A small spectrogram diffusion model, trained from scratch: muon at rate 0.04.
Rows from block 2, named by matrix and row number. Rows with one number belong to one channel. Each number is 128 + 24 x the weight over the matrix's rms, rounded and kept within 0 to 255. All counts start at 0. Numbers have three digits each.
# convs0: first 3x3 conv (model.mid.0.convs.0.weight, 128x128x3x3, standardized in use), inputs 80-89, a 3x3 kernel for each
# convs1: second 3x3 conv (model.mid.0.convs.1.weight, 128x128x3x3, standardized in use, transposed), outputs 80-89, a 3x3 kernel for each
convs0.35:147112137100126157115113129138139118135112100172141113155132120165132088152137090168121124126109100155085081153128155122132109123149145138114140161147104122153134156126076131109120137103125151127115134133111136122111138118128112116107123123141136142156142124136131108116
convs1.35:128128124127131136107126120127123119110131113129116121134143126131108112150133136121106123121121135109116121121116125143122124130123132135112126166113130131102120160121109154126094138129107107138121114120100133113087151120108156121129165124129113131126111135129134160135
convs0.36:126127159123139176142110173125141150123134143126141127147132116147123124151141145097107158116140166125127189129101146127122127125153140123149124131130107139117119104119168120108183106110151132145160130141141105139155167114129168097115148116116126135171130142142112145188
convs1.36:087141122100135129124138144112136127123126125132135108126125106128114096120110088116145218118136214108144226124097105132127119114112126148161158167156169156143147139169116128137112139154123138130130134123118120130127108132099102136090091123088121120156121123142116119145
convs0.37:124156157134119133147125152123116134130095142137111101174119159124140126136140157115151143134131100101116102110171124140126149154131131126129132119148146165129113119160136150137138111098124109128126127123160128117118122099125134145189151152160133145111134139120166142134
convs1.37:126138134125136140102132135097116096123126123124132105105111132123120127139129151137128127124123113130115105126119127095098138113110110096119122130140142115106126108096110133122121141127131095136137123140139112119113126131137123131128152149145124130130126138133107116127
convs0.38:165149146138143139112143118143138141116132127112131133119133144102141162100169143126074087102063073126068100141106134144113160152112142125130124101096127118093102130155096126135105108120098129123124131123137122130143165079068184054124194117096149162116119168138118162142
convs1.38:124119125128137127099110104128107134124140136137116127107118104122132114117135115131110147130114142112121129100103115108111127083123117119132111127135108120116102150126131138111109148102120151159146150135146126110122067218023078216023066255014117112119123098100142119103
convs0.39:126136176151139142093108146136140154117127143126134139146150171159141145141131156098098154108127139095115133106126117105125120133109119131143135142135129126129139109128147111139152094139134135149167123149165121137133138133126170121123172124128128109098125118150123110088
convs1.39:097113148099123110107137146112113117146139145128117123118128132109114094105128093103124173099132154087112150118136110150138117098132110117125146115113134154126134168131105156137149155155140137117126115109147140115154085135079080121069092108081138113073112116118116129090
convs0.40:106118161096113160111115121150120130122127136145118129126098131128107088113119170145159072151166064195173085123124117144150117162150135124142146093116083112125129152171128145183137186183147160135148169150116150130143148129107127133113094127141079097075123130122153162127
convs1.40:137130141095113130118125144111102112106125094116106101117128119116133145107123141137104127140098148139084127148138138133138115105112120119154129109127141113124116117090079122088105127094108123140135126111128127130144132114140134115138158141157125135142089101097072115103
convs0.41:120122134149126148130104143127104114112119105132112118133104119098144144066122136128158183116099154129110133129151143138124157141124129119113105102151115137118120116144123142133105156132160123113113122129118116091113128092181119115172091106134124143144097127132098142112
convs1.41:130123095138119119120099107173159115167159124142135106115123089177166103126145058122114116139116104126109111145116121132119139128093096120109108131111110101107104128144114136117104119120096156123126147129112152094086128142138118142146137138148111121125119118109099122167
convs0.42:140130103143103131138115127106123135155114153151151158175144122153152123165128123097141116108138115097156085131151117080140126106141123120124156143142119112147121127134146124132134122138127136146109115158108131158132128132160153127123132126135120094084160168105148143141
convs1.42:130116127118119131109128127127129134129120123122126162137102114136111130132133152098117123118125134110114135106127125121135125099142131147118099134125123132123145121117115108117127150151158118148131103146127108151148139117088145121098134145104170157146155149112117126091
convs0.43:122121119097153128177143157114111114085119162142140136129144143121124171143174175108135080106070073127054124162138134155092124162112132121134165057102155101164131124129137092147121118108173124147143132143107114145121131119106144078153173096158123130112137143133136108059
convs1.43:150123139133109139146110117151121130100113143131133145149149155115104082139114126117136144122160162102123139158146117147150112135139112095122145089150166089131138110157129139152133125127124127120092180166127120120102139163087126164087137143088127118107134128141135131112
convs0.44:158146124114114139128130133122128138112146141112125106153156110124126120140125093145103116184143140163125148138133102115109124170153111094098110126104107112102081172152130106146147130154097116127125119113133140132126146157101147121104174151112141135125126156160151152150
convs1.44:127104127115111120130124129112128160125125145121124152154116124140136127119104101093121135108130141114139137152121128122114124122096127149146163155155120142136136099139150117134145110124137118118114111128114100126120136120138139122145133108151141146160124143140134153119
convs0.45:146132132142117158118113157113139134114143141128116137111111141143140156130153136144198176082134102139116087138129146099105135116111147092127158137138135114151120141151161143122116130092105146125135111120096105133122082121057090131126113118073112123079169136086104131094
convs1.45:130123127135139160140130140157108095134115108125102081106086101116126120133119133166140144151128130129112098114099099149127129123102088097109126098123120093120132111109095145116097148123117155143119114132123134128115124122136134129157118131150092124116142134119083115123
convs0.46:154127111142126146150151157166140156129141144124134133113149121134123170117140136073214118132175103163189153116137145128105130148125108120107124121127105137136121153172092186123125180162117143109111129115121134105120122081067111103103133109079126126128116135114134110093
convs1.46:123132099129140104127161137125158089115144117105138133118170125145190143092143122139109138131129155158104152142143130135151130119125110104153103126160131104136134126089085164084075150095091116116169121121153128098126133131143157113158143118168122108120123132120113131118
convs0.47:131183135143094079073149120135167133126137144143149130118105095136144106147149107169102095124109085149121075138156119107106097105137082098124150128113125151177177151110116140112114149137125160153143136156143145133126119103100170101077105101120144114123107134196121119101
convs1.47:081098123133118101158116124099099117110126146114117145154122128117148111125145110117146113128132127128126127108143155182153160111125118080106112095114118107129138169135179086096099136131122138141140105112127120115097136136138138139123132114114121135109143128173128141114
convs0.48:126133137124099165104112150140156122101126105109143130088136130128100099131099133173199135111150190139149164104124145131127124126115135153107129143118137114127139134178145129149182114150146144113094131096088131117119134126130132147146134141127134098123104095106124118091
convs1.48:121104142125127119121121129134143146132133138119128146171125161160136133119110125123134165126120169123130178126117100126135122149136140139144147148157128157127116103124137113123140116133143148118136134126132118106139136124147122131133117123120130140132127129131129130100
convs0.49:044130119180089127107081095113128122110129146113145151129151154147110146136131142085142076113168092123182091139131140162120122141129143085130113137156143139170119106168148118141153143110124131090142141154137134163143131087062147125107180113115121176119150178161118176155
convs1.49:125096125099099129109112132074097113099096104109125129085127128091130151086102152137157131124149126156144111103114136109088117132110130088082104097110075114123121123107111124126111060091088148133118139125125136114108150131128145140119156149122131153176098142153125143167
convs0.50:144095130175111110147114089100152118111145116112133118134128113165154110147110100155125182110108170067134201097100093118123126115139132121127131141159157079144168095132138151131135106128152124126129124114144134109115088093093096110100107075132140165118193151101158127121
convs1.50:130101102128113098144118086103090109107111135106123138146133129139128124102102118131148143144153138139148130146117115146129121151115152136118141147136143123121119111094127110117140098119138146153105134134118117127117134132153137135137137140150130128123142129125147123120
convs0.51:179139112133137131133137114139112121111152115114132120148124116143148130187149131135168115144139077119116125144151157182161179155159137121146172135143163180159132139146144116144123109122107117131153138126156132157157121103076137164082142157064148158114156152143126134178
convs1.51:169133160139125141119120137109099100115113126119125121110138123122128130114130123137136128141144124157135134123105103121120105110075076108115100116130102111112090106092118104109111125126136174097088143099111148115110153131156146140159160134164124137159141152153128145178
convs0.52:113112159113118161097159187120103133133094121128133138151160100107112125124186145136132118113115103095081112148135094163133092128162101128131110105130109138125126119140163128130160115129178150122133141150152129147150107089077123111048151133048140120143133163140112135130
convs1.52:128128115127118113131125124125116099117107113132126117121137102109139102103122099120129139125123131132117122124129141134129139139132124122153119120150126118134101120137129126126113116121103143111118148118127159124112143137141140126141140126147121125129122137136128143148
convs0.53:128121126142115136124103144160144110131141126117140120143139123131131095134123129142117138154108155166150142098136141129121107089116081139099133127108115140105119139170163142121118112170121133147143143132135126145135103152140080138143101157123142120110142155119111116113
convs1.53:148134157151140151147135138132130127123116134103107146166138144165135145124120127123134123122127118117123116153131131135121125151126132163166148148155130147155127116116130122112156124131158123135112121131116112135130141142143138142136129145137139144138132129117141152140
convs0.54:126083153185097144129131121153154117140119125133124132108153130131144092144082081109180125089175092128180128086143112142129095118126117161188102131118089099134079158150123140140121142097060123136132127120115121125127104093094149126080127094070134122098139087123160147126
convs1.54:120112125107114118102119117173144161168131144133110142163151099161131093117096080151140117145133113130131118158135106160123128154123119118139173123126152123120140148103106161140101166149109130157126132140126133122119123121138123120126117119121158137091150140092149142099
convs0.55:123095139138089139136106099140123145150136138140130142141113115143112110122110111111120137154136104156171138139111116119134121121128101153109114140126107130139109128145195127142185130133180163130136135139120141117099115126148113126114078097104126146127112094119109123141
convs1.55:137142148141156151121139126130135137116127147104107125150139155143142143117124115135119156124119142119112162122118107107122109110141112153142178136120144130118137115110116118109138127131149149132136139138132129140125138141130133144129130143128136143139122128127134132137
convs0.56:097111127158096126133128166156128128144104104118103117145126107144132143088118153182135190160101121161126148108119181099121141155144181119124114150134107099124121112113113155091068128126081129121126109123151163147132113115147118106120123110129114112132112108127126130138
convs1.56:138114111133139120139128122092140135119115121126118118125127116191166128131125124133153127142158131121142120136142129132145152145097110128115106144115113133106117101117131142138122124121106151121126132114104145126121136119145148133151133121160109119132130138135126126109
convs0.57:125143083138150125174116101136127149121139154123113132099098102102104054119089086174168140140132151133120102143136137131120120120082100115118113121106092136126116115133139133119127123059123114124108110109117083093145145095167099117166106131154134128097132116080146128123
convs1.57:131128103129118096149120103151137129130123111103102102121153111154175134136137080094132141105119161125120162121152112119142118130131110137146170143155160140124152119158140122163117121163099115122172134135171125127147133098127133108123137114123114139109128140095119142107
convs0.58:135122162113145160147108116131135125122129148110157157154117136164132122148136118148131115113139112165119130113110112080153137141135139125133139102115100110103135123141123091098126113132163136139148130146140104116136141130142130108134174145138104120088115133129114123192
convs1.58:142114107118122134127128129085114113126143148134154154124111112150131140179166124118125105122120113125129104137132130095120153138164178108134138141146144143140138112114131111134111131137102120144129145128122114118118147132117146130133149121129113124163133130118124123116
convs0.59:148126070136140119145146125134159131142135114147144142124157160159135139127148163132130117129121097136117118153149144141125133136123126119114134165149125132148137137119102142134105125130112132135129130137140149145120109096122067092105085091110121089125117110108146125124
convs1.59:143122137116107129165132125156126125149135116144161120146172129133146117138155110148136122151137120144138120152127134119142137178125136131121143137122143125105132115111096169126120124101103129150122113143126107137107151137134139145136144131125190158136143126101144099120
convs0.60:139137106122115130118143164111139121124156131135147134134132126117161130142173139123170103146152111133144100143153137165166134126126105119125169118129163130124122093118105105125142117121090140130147150137133172126151117122131129155134103132119139135122102111108142125069
convs1.60:128119137116126140100116129117128132143118119148120143145131132175159173163121138133114123123102122130104120135139124122130113118138139093113117112118134125125148134090135095088126126104133108121104127124093125112103139141127143138120148134121141135113143131114170135120
convs0.61:098131147104118130126126136131139126110152106112155141129135109119172136093139152134157102122154087139142070122107120133129150157128106166129146122120110127102154132163089165094080130135144111135104129121126126134095133099134134101159154125130116114070156117110147128135
convs1.61:136125092140137096125111103105118160107119139103133149155134156160125165153143148099146088093109094096126086129136113145118110100102101121144190114152186140173196139116160130115142147127141141140139116126135115124132117113107110119087140112101099126122143139152124128125
convs0.62:124115149129129120147085139126137129115132140139105139157115166125118160170092162133137127098145107134206091110172108123149113109167063152141157124129175093096138048118109099097103120072153158125141168105141129132131117086079119078080094084129090115108080097118085116139
convs1.62:141122127142119152121130130102130146132146150115140152105121101108142123114097119138137154133148134141124130118123119107127120109129109132174128150164117139144135126119151126155147136145178127131136131125129129119131160154125166145139163138149117124135121134124144145155
convs0.63:158124146112128122148114139110126121131118108138133135132172133155137122148110129093126098090109126086088150113101114135107121133078124144117126117136067096101088151114095128110103124105119105127136150129132120107135118184171188158149151147112120147117161176139096119184
convs1.63:156153120157157143153140134171148142161152134142141131171144153173150149150139155117127135134116137122126136095100103103117128117114129134109106155116119141120093130147170136128138143139128154148157122124147130123139152130131131140123121132124096113140118122120124113100
convs0.64:156134075130111118115117104150141132106119127135154151123128129198112123167177141132116125137116149129122115116126097113118124127136112125142123113100118164141127135135099110101117164184150098092100129132147120126118123098109131134122145157138181175210138109088126123130
convs1.64:095107118110130153155139128165121126173136165112118119121125121111108107119124157128146109128131118130135117174188163137138112178148144143135125094115113103101074139127114155135164116124108118107120133156177125142115136102100146111111132114106121116123104131128149136212
convs0.65:096118125116119138145122108102107129128130123127108124117142119157130118147138150118114099141142174172128152108126064150145118134139114179154145146164166150165151115161131129156148144130085119134114143144120101109115119062151114071130098067084093105086131155140120127154
convs1.65:134123135129129134077122135136128103132094091121102097162133140138098127099100123112133124104135121122146144105091126151144138110115102120095095103079064122121095110127116115122129150104128130127135136129115118145127135152126118144097134177115142132162114130118070115109
convs0.66:131121115127104093188084037113141145113139116109150142110097136099124102188116068136161135138113135126124154150132134146115100100118094109147172122152147161132112095135131120127124124134122147128133142119127110106156154129110159147130123136140090106127078100092231178255
convs1.66:178138076150149141137153145079086130104097152130133153206136110120143173138132129127129106118135130130134109198182193116140130172124118101092101149154126129128103150126137146118085107136149031143165137135086120146146117151136128154116119154111168121231103123123117103128
convs0.67:126155189170126115079142194145133180102129167109139147133147127166141119179141093089151092091137127095142140145137155178126147073098131128160120177123108156143107125130162135121107115118117157149136128153167155150136125132130103135128106134149116129064204135146111142093
convs1.67:070115121133127108137120130180134128128142182118138124117109127192126082145127159114138152140127149133107112122176166156142120192164152154132141189173167144122145190133108179149133131146123188168148092135153143113114104109111121120107102093093093108096150138169114104076
convs0.68:096129137104131152106105146162146150108116133153131131013115134172141067120120159130141141125101106122130127156168147128134102122114140061095113147132147108121125142156122151157128153151167139140135117131117129156116163159112115120106148121105082137102123091047089099099
convs1.68:125144152087107141156123133120134131166155144152142165115123117112112119123135116171149142154135141146134119143150139151163154103092072150155172075120124113132128123112119214149179107110108112125135116144175093117131087125130116141146097118121140143115096106110094121123
convs0.69:153094077119109107130127089143154126137135141131139120136117140082099101129100087107117097109152133073121112112118139108105152124124142140135108092134139124127120112127109110112130096119132123143111131114112092106133189133138151097122163071100185127149067178172133124116
convs1.69:158120134126120134150123120094089113111121101148138123126149092102131135152154117124123128096101135125107126189166188108135133161123121115101117096103119117141121145126125138145145126125106068133126153137129099127142150152078153151078151142080119122139086133182124115152
convs0.70:125129126173154165127173132098121144141118149113096127119161136109158157186155156130133126120157124102117138173160158190123107142162169115127114138157173182129158124129136130125139128134129113114133111124117131131141148127120126086109099091097091126198183135056141134116
convs1.70:086105107163137138112123105099087126095126128099116121126090087174123135128140100092113109080133116094129126109115138190127117140130148191166185208169166127114136169132115130157144123134134090086099101094094172121135082138094092139084096150100125123097193135084097102127
convs0.71:099140123089106145149134156115114118131130136119104116118154132105132085150153122115075112092102139096110135133115127123127118105108128147123146156142124178130148091106135112119138138092136086112124140135121122099113161086107126116112106056071203181153177189135138162080
convs1.71:102124155107157160107127159145133149106113134114104184138131159130106168142100111123127103125112097135126094108130140131156163121146141142149120121121103097115105158133126166155152140193137109142131131136168097121137143151154130130151108109160101112078133122133131125122
convs0.72:145155123094116147110142115153119133142137113095132136151157126091149159126121151171096076230098116182100153135146111121133198114135117161177152123176144090105118108142121089147105108164105112140152113129159114116135097093116128111098174154088118167125101122113084089124
convs1.72:129136127103124120074121126105128132126145137120149160083109109103119121091098089136159103133152106140165132082084095092092102123089128083131103098134105107126130127147120124123116133129110138135146140127144125121148126125152119120149130125155135128146122134115125123128
convs0.73:124140148138110139157116157124132124119115128123111122097111125125104135117142118091150163101121162123150152170143116196168170157137147140148120115101093097116111129120131144123139168134122130117145135135116118138128116144129101147125114135140170124161140173196161136114
convs1.73:150157166121135128111134114108108125097109100112135127119126110114123124137144130127140151119146147110133151107108110140122131097089097125124150142120139155142140137115117144131121116108117140165170145148138134127138081129115108145125099139125104106084104103109119130110
convs0.74:137114123096100114130149136125099126119114113121118125119120128073119116124140133130100096087151149152149146133141127109119135137145127112159113115116146102141133132119134110125124144165176112131134087113158102105149140130104094091085091104123139130167100120157135127127
convs1.74:135152139121156145138129118146165147117134140099133157112113118117113114110112094128147137130144129148147143097107102130135118139137126103140126093138125089134115114139126131125143111119127147125142138126141152120125114146130130167135116157128113121121095102114137134132
convs0.75:125152096105146158116110133118098135119106135114121139137099141161144157144149150130132170116122206134116141138134128153133126138135136115137133119105091114142104130131167131115163123097154115136115150133111119125141163148144173138155169132110148149136178133131145133118
convs1.75:158126151114112128116116149131126127115103139096113129135116115134127111122118105126145156104139143120146158131120130147136119110130109121147144135152145131127125091099103128128130145119148131146133143148123136133133091131074082134075069121082133125100119137111099129118
convs0.76:138107112131114141144116106137105116128100097121124141133124100116107105127107079118111123142121155109143137126140126112115117131138118141126120133122130118132091179139144141149148152159149136131107134138096134146125094108101093109102104099092166154147156150128124118142
convs1.76:133143125129139120144137120134140112115126127097120112156144104137127099115133094112124121115125119134129118148139129143143136138124112135134135121128109129132112108125122137123123134116106153134154150140122139145123131147157131149155138150160104113119106108111113119131
convs0.77:125123101125118112128104129128136166124139155125130149169146125126150135152148140142091141119112136088078124138134138113136160108117130147131145139139151139132138126063134107106112087081136124128140137149136145130099183110104151096099154089098122119146147147148141133116
convs1.77:119131162101104123139119134090124194085150216117132194108138144108111143127121118092134221076126222067115238098111142101120162076111125144117078131114092157134096112122163119087126114114119079148158102148183097132171115163091118158090104142086125119135125121141139117131
convs0.78:131122128139119127136146116139142122129154128133142142120132154127115132123133138097124131128119162092132155134117148143107111139131107112133146113135127136127119112145149114148144120159124141142126120122118117138122132111093108118131092128148108150156149189160104127133
convs1.78:106111116113126119115124108147120134138120144120126140151112115118123104119098091109101141121121143111142171141146129134151145106138137123137133111138124108141124112085122110088106102092120161142139141129120153108113105142120103141100113145099114119123129126123117119116
convs0.79:127122153140125139116109158132159120138139122142150127135138144142102136112083119132147179125157159113160176102126147130137139141159131127132114125146135103121113139112167138135156133112165131114152126119114129114119117127112108133150120134142138152130157111119161126124
convs1.79:121103128119113109127102097137114144133105135119116147184124124136098114133100096120119147117129152132129164141133124155133132148140127145136167137138146145121129107103133113109121104117134142143120125136113122129118128119134118118139125117134112130134130129132153129112
convs0.80:120123059123132111116112131131149145125130142148131139150139147116143092099139125115129105129124093149129116129134111153142149119130122136133126082112135130116151146164119133137139149135159142123104133113123128111106122123154152122166131131138150130195105123132109118147
convs1.80:135132182098109166085080102114113097151141122118126121142169176144155168143129132117103138119107145117113142133132124123136134100102093149147147128152139150127123101114102124122171137116125125145135108122134125142138133141105150150118132136113113097117101128151164106188
convs0.81:179119136174152162173128124117130121121110104137128095097161149171129116132135150133113128128112106122135135136135125153149178157120175138143095143121122135146113130139128130128133121130130135140144119128116129134163072117157069117119096150091195166225126125109121117124
convs1.81:101132101116126107182160127179124095180140161163099102175128124194120055128127140146147084167151103166151081140123111097115128198109072122132138115143135083071090097126120181109130096118097194146123135110122139138132137135147140148150106127139096115097083125080152129187
convs0.82:185115083091128114126124126117112132111137123138122119140116092121143169082171170084097112109125150099112140123101133166159178143178137113140090085134099085121139121125153126157177126128127126126169157132118111121136118107125119142162102128148177157219178142161092128166
convs1.82:144127105100118105198148107141119112157141138136133174144129095126113094139146089104105067109116101135121092158141164169156180148116149079110133082127118075127137107118108109129122105097069118112102173146133138173206110107112110123118116140145111123155162155168114115177
convs0.83:112142146142133140104095073140151141088132145120108136136154147144149161111100099122176139146136106085100110110094141138128158137124127190195135160152123066070128132149144106110139080090097118110139133115138115135131114120086122118115104119157166130121178187138098085101
convs1.83:140177149088098101091118104083114155103127145099126115154163122144125087150147137139154172119123138139120140068092106075087100049045000163167207170105133175131125101089096136094074122116118158099097150090081144097112146127148154156145124133138113134121098093115124138120
convs0.84:128136132106110128132136138100119137120125133101124139147146155126139105172144108134117137128119094140124116090071043089086100149146160121151144129139167139098129123122122110113144164146165128107122132129115140139115138141169126108137173147118152141125145138081122127122
convs1.84:135167210081120159084139161108095092134152149130149168126114091103091133143120168125125118103114117109100147044068056189234201130159144174155119097102093183170165075107062093105073179173190178153143116139133115130143123130111089127106111151107119123121092092075135131153
convs0.85:128140141095136139089124124138133140140137128122113125115130119090124139112148132133145134085130135156150145132145121145161126154154133121118111090115093144140094126130122113123105132113105128134129153154135128143132108114123133107145141138111094102092070043044099134121
convs1.85:169134129144129142101119102113137177095124132091096132161143117178138111140110104128140118130135129122128123111085119081074094079060085150150149152135134138144118170139134167147149120104114112128126102127112071087085132124135120121134142130149116129126121139096135151114
convs0.86:122130082093111110085100126159152167136151168141150144165138120133137131160144116115142137116133129139150140155146151118123089073075082161135166122107125157119113139141139109125124132116136146148138129131141128114117148138127115105094123146134099081156117086091141129114
convs1.86:112131123119144136146132120097092058140146100117136141131159190146139184161169160104113116107116130122136138101111077095117064096107102126094102153114157177146154113159163157153184129131131098131134128144157125152180118119124137144133144143137167160150121143139159169162
convs0.87:136124116112125108173122077121143148134158172114134181137083131102093126198151082122105102131083114120099075109100096126124144133117127117138103104101131147130096160168128150147147129134113131113128157120114114126155118136121099117107114122142161128191147136059141098194
convs1.87:122159139101123118118113087140164163127124152137117130140133143123132122178171122132130121130112123118073100165153175091137137152154169137128170186129181134096144122114185143116127106111125074127178123126114103132142118109134134124162118099146134125186132123066136125154
convs0.88:134126099106134075126138093107127127122114165117097145121128113143143154095158124141129136126081080110114172129146128109130123101119123109150115182141160093138154146109146117136125128167120149108119149156163128119159126098073093082090106084082115135179164151141121143163
convs1.88:156148130140153140142147113153154127151136131144141127130123112120119116125117097138149141134148128149142133123133123094115130126137139090111089103126083091104095099137153148150130133143121166126140135127109146132126132175130132169131124165135118101134120128111128127158
convs0.89:155124158131116120124124063099124121121108149139113144146151149109154140061128129100177125100146093112116111123134091125095116151136144105140131146145125129155145142109087128114092131102113149110138124128128153144142133130077162151095176142128142095092086134115108154217
convs1.89:147120094143128121129111120119137146118141124125140125187155112147126124153130120156126144131121149132117143161146166134144134137125128094139159114154168102117144121151149136134102124113111116139177131132147125107121089107089099112104104110114115123182134127142133118113
convs0.90:133109130136150129102168148171143152129129124143161133119144156150144153098125161124190120116156145121157127125150137136138122151103119126090098135122113093102123111123133124151111111114156152141141151149134163121139172122136139120150138108091139129162140140110140167112
convs1.90:118099141101110119129129113167121139149123133145125149152130123142107107142096093111113122113139131127140129167140139158148142140130163128142143146136145143161123144120145136122168122126146130150124148137124127118144113118110110120106106113109108127112109132110141141115
convs0.91:137133122126116138140135134163102100128091110166117108100104153095106138130116134164137112132170114138126158131136134116159127110151115140125124100154101138115119129183120157090125140132135117131099124128119139136138118093093111115121145102074124150149158142124140197151
convs1.91:124146117126147132133142137142124127126120118118113139148168110144150106096126089131133126119149134114142122146133130151140125135128123125145154118143157104165160144142102155107099150123102147140176141112153151115136107093092102091102085083102119113134127143134125138142
convs0.92:123120088131084099104137131127112094140125090126119102140107104086151125111106108143082130161145175161119160123143145148142155142129150132135100096145109121151123126088120185116104157149107096155151124134143136109083110145098085090118084083136150126128122115117149107105
convs1.92:143159122139157129145166123131117107145135119099127122161114123181135124174109110142153120142160093134150095124138130121127132163125121154141126168150114114121087140128094134127092127129126143121093136130133124106103105140151105138166102128157156148117141130111146145133
convs0.93:135119156114137128120112117149139105150139108138139136116138119099121145143091118130115147131132104135102133166142115156128134105118149129145122133150127139132118143103113147133112104123133125134136129139123131142135097096128114143100092114110086103129153151113138140158
convs1.93:097109107126122135108121132126118126147129117144124091130122110140127145142103097180166113181140113163126080147115118127102122133123113104087095121117136118096122149118150115128109133136106148143128149147130145140120128115147139126159141135154126138152136155121125128149
convs0.94:135120167150155135169133132138113138111096133134122142137150122170125146110140127087140123118098101109116114111130148115148144109154134121128128137124150127127131117091091126096081108085108146136137135126145117128139147112129130128111159138118130132118124108092138135153
convs1.94:172142174117149176123145170099150160097149169087127165116169161114168151104164157086109146081100160081101163136141141075136180095147154151114093144130086144126057099163186113137158130124136093115157104108135052098147130154115118154114137131114151150160117127105141125116
convs0.95:158091133124122133135122138102147148126140147123134124145118099145125106113115090123135176148148199126120170118105097108101099149120131161127133123125143124135139148121170121128192121152172150160135148151114155158127121144097137135173129108166113128141115098141136123159
convs1.95:123122135146129126145126117101101127131126144121140146162136133135117116140114117113126157124123154121138180152143144148156133121142128132144155133157153126142125114118138082107120080107140137118108138139133123117121093113120112119115110118120139140144128136149131128134
convs0.96:128089152132123134132135116115133128137117143121119106124132146133136105150163125147151130118122120108118130129105101117122138124120126128109098132142086166180135152137134137133136110128095119139111150116120113131157075109064091124131122104091106087113134120096120119175
convs1.96:106104099148125124154120115119103104142135141135104119135121139147136140128110133145136124137136114133128102135132112149139130133123116127132144127142136107120138106113126128121137120118131128136130129125123129105103137132139146141138144142147141141147128130112143135120
convs0.97:125125118118143158109117148145128140125112120125105122097144147073119137096105110105122148133127176122103153091111121150155150132136106141114130094094118135129130158113113119108122136140181117126136111143127130163126123130128144119144122088106106135135125127094180176176
convs1.97:113121110153146125112124120083119121122164189116153156127118148102102144108091106164150154151145147154140159154157167103108130112135128108120090122130113148130109120127126119121111117128144114116143127099109117103105127182135133168148141159149118137140103131146118133150
convs0.98:079090105108109118063115104108132154126149121126138125147139108121114081117119084133161069113166091138148074132123102147127076106112090153123098155144109116140119150120126095128125092146103114106124114129131115121123186159131234164130207140121125126132167148102146137129
convs1.98:142106133168105138140127143126128133124117146141126135139133107147143137134109118117123129097104149120114156130111106148116108115122125116117128136112144145123154131125139142115097134134124108133128104123124134116136141128092152124087172113111116139137136123106123137112
convs0.99:114128112137102078123128138152139146119121109121122125138119121103111124137143111097130122118097148137107124108127144115126133144163146098112096105122111128118132111132123136145129165121143104112112088110110114120127122111130125117149117128144130130131129166229092116125
convs1.99:111130124133120085143147127134141134096120119100129156138129136120125113106119108147143150154151151166154149135146156147115121151152171119116107107126105115135153169157175145143143099086103149142135147149133139123120125139132129141129111123132112129120127133188133145129
convs0.100:142118122104144133123118139120139127134109137104122130122098115108138136140129109086112149081134124074148151145150140099122131111123089120117098140116135134126115175107165135147156138109170118120124130122134122123108172130125143134104160144132134152179145140133158149106
convs1.100:120117138115134134125136118147163133143144149114131146149139152132132150126133108110126203094139186106127183124108128119140127135126136127147165105113133121106108094156156102142149104140152125122131105117138119134133091129116105122107103112097116132122094144121132146126
convs0.101:114130104109122114120137105124141130139135152128139137123143125091122099110135148145117103128143123180154112100136132103111080117079091116116103119092125107106153145127104120158169135128128124135136128137104112128099134122091128136135110124156153125148122140156122139157
convs1.101:168171132150174117175164129166165126146142100146142113182147144157159132103107117109138142120125133150132164119099095126119131131128132156140125143154103129129076119164169128122131105117108169142147137117113119122098113157135122170123149187140111120115100112122121105113
convs0.102:125150140120145132122142132123117134127128133129124129095135128110130126096120129104111133100132116109141161131106124130143117145130117109135118118117116125124133129138168129149143143124190129126123135126112146119095101097110132113106127108132145125087119130141162137138
convs1.102:131123133138146144163145126169146111157140138124136145158158172175156167121140113115129190110124177106137214132118111122132129116126117136116137134106130127081102085107130093124137081131154133117125124118132115097108121126139124110138132118140102131136101118125128134137
convs0.103:144144145124121128130135141137121137143131136161129134100119118139152112146114127200160108152160127109117091133114110130144110142156132116145121168128141160143145130123111099102130107118116154132137140170122149126148105109149093092105074118141129123097079115128144125114
convs1.103:117119121108117116136129120145133130143129102130104120103103109099120123137128122150156130131124114132122106115106117130126141145133140125126122108108138111124143141150117144118095129122113155107116117103109102108114136132154138146153135149132147124100155116121134127108
convs0.104:168141108140139153143116133115154147135162152159163142113138122070122073135113128133157107115125096109143130116128119149124099181113090069117156090116134141116104140155158126145162142140121124123122125116134147134117160154122145126122142148128170129130157128000183142091
convs1.104:207183224197190253150157168100123125113168186102156176191172177144132202172136159116118097110111122113107111185107088172135125145140101173140130121150194136163198185138102076165201131141191086104093178125155160130098120108105118116122092094110200152090217129002167110090
convs0.105:119156156144171135166144148132107134160164167121125120145161145157130139069119110125124128141135184129123149150147136129177187148171142140150146179134154075129125115132139095119151104113141125124102125121145133150129097087065114093085100101114116122061110132209167142131
convs1.105:130145137109132120138141118147098120150139165149145118169133108155114066235160142139155081124159076126156069148136153151105156194107117102103164106113148123111165127141097150149125122125089212171167149133110107104116109182131106168096085141093091125095104186226139151071
convs0.106:093128114154138165132126144135140116099134140132134097128116128143136129141119104142147139096088116111104134118137107158112061101122106092117114157109145107120094126143134106149114123154118179139133122127118138133156144126123139128116116115139002132255232106000105120139
convs1.106:110157143180168160073093064129066098121127171163131146207149099183117152111116122126134115099119106125117106101140160255129097076115111158124181152193214111140211125104072106106108153151115186160167082091041199138106107079121122099136113072127142118095219143000040098204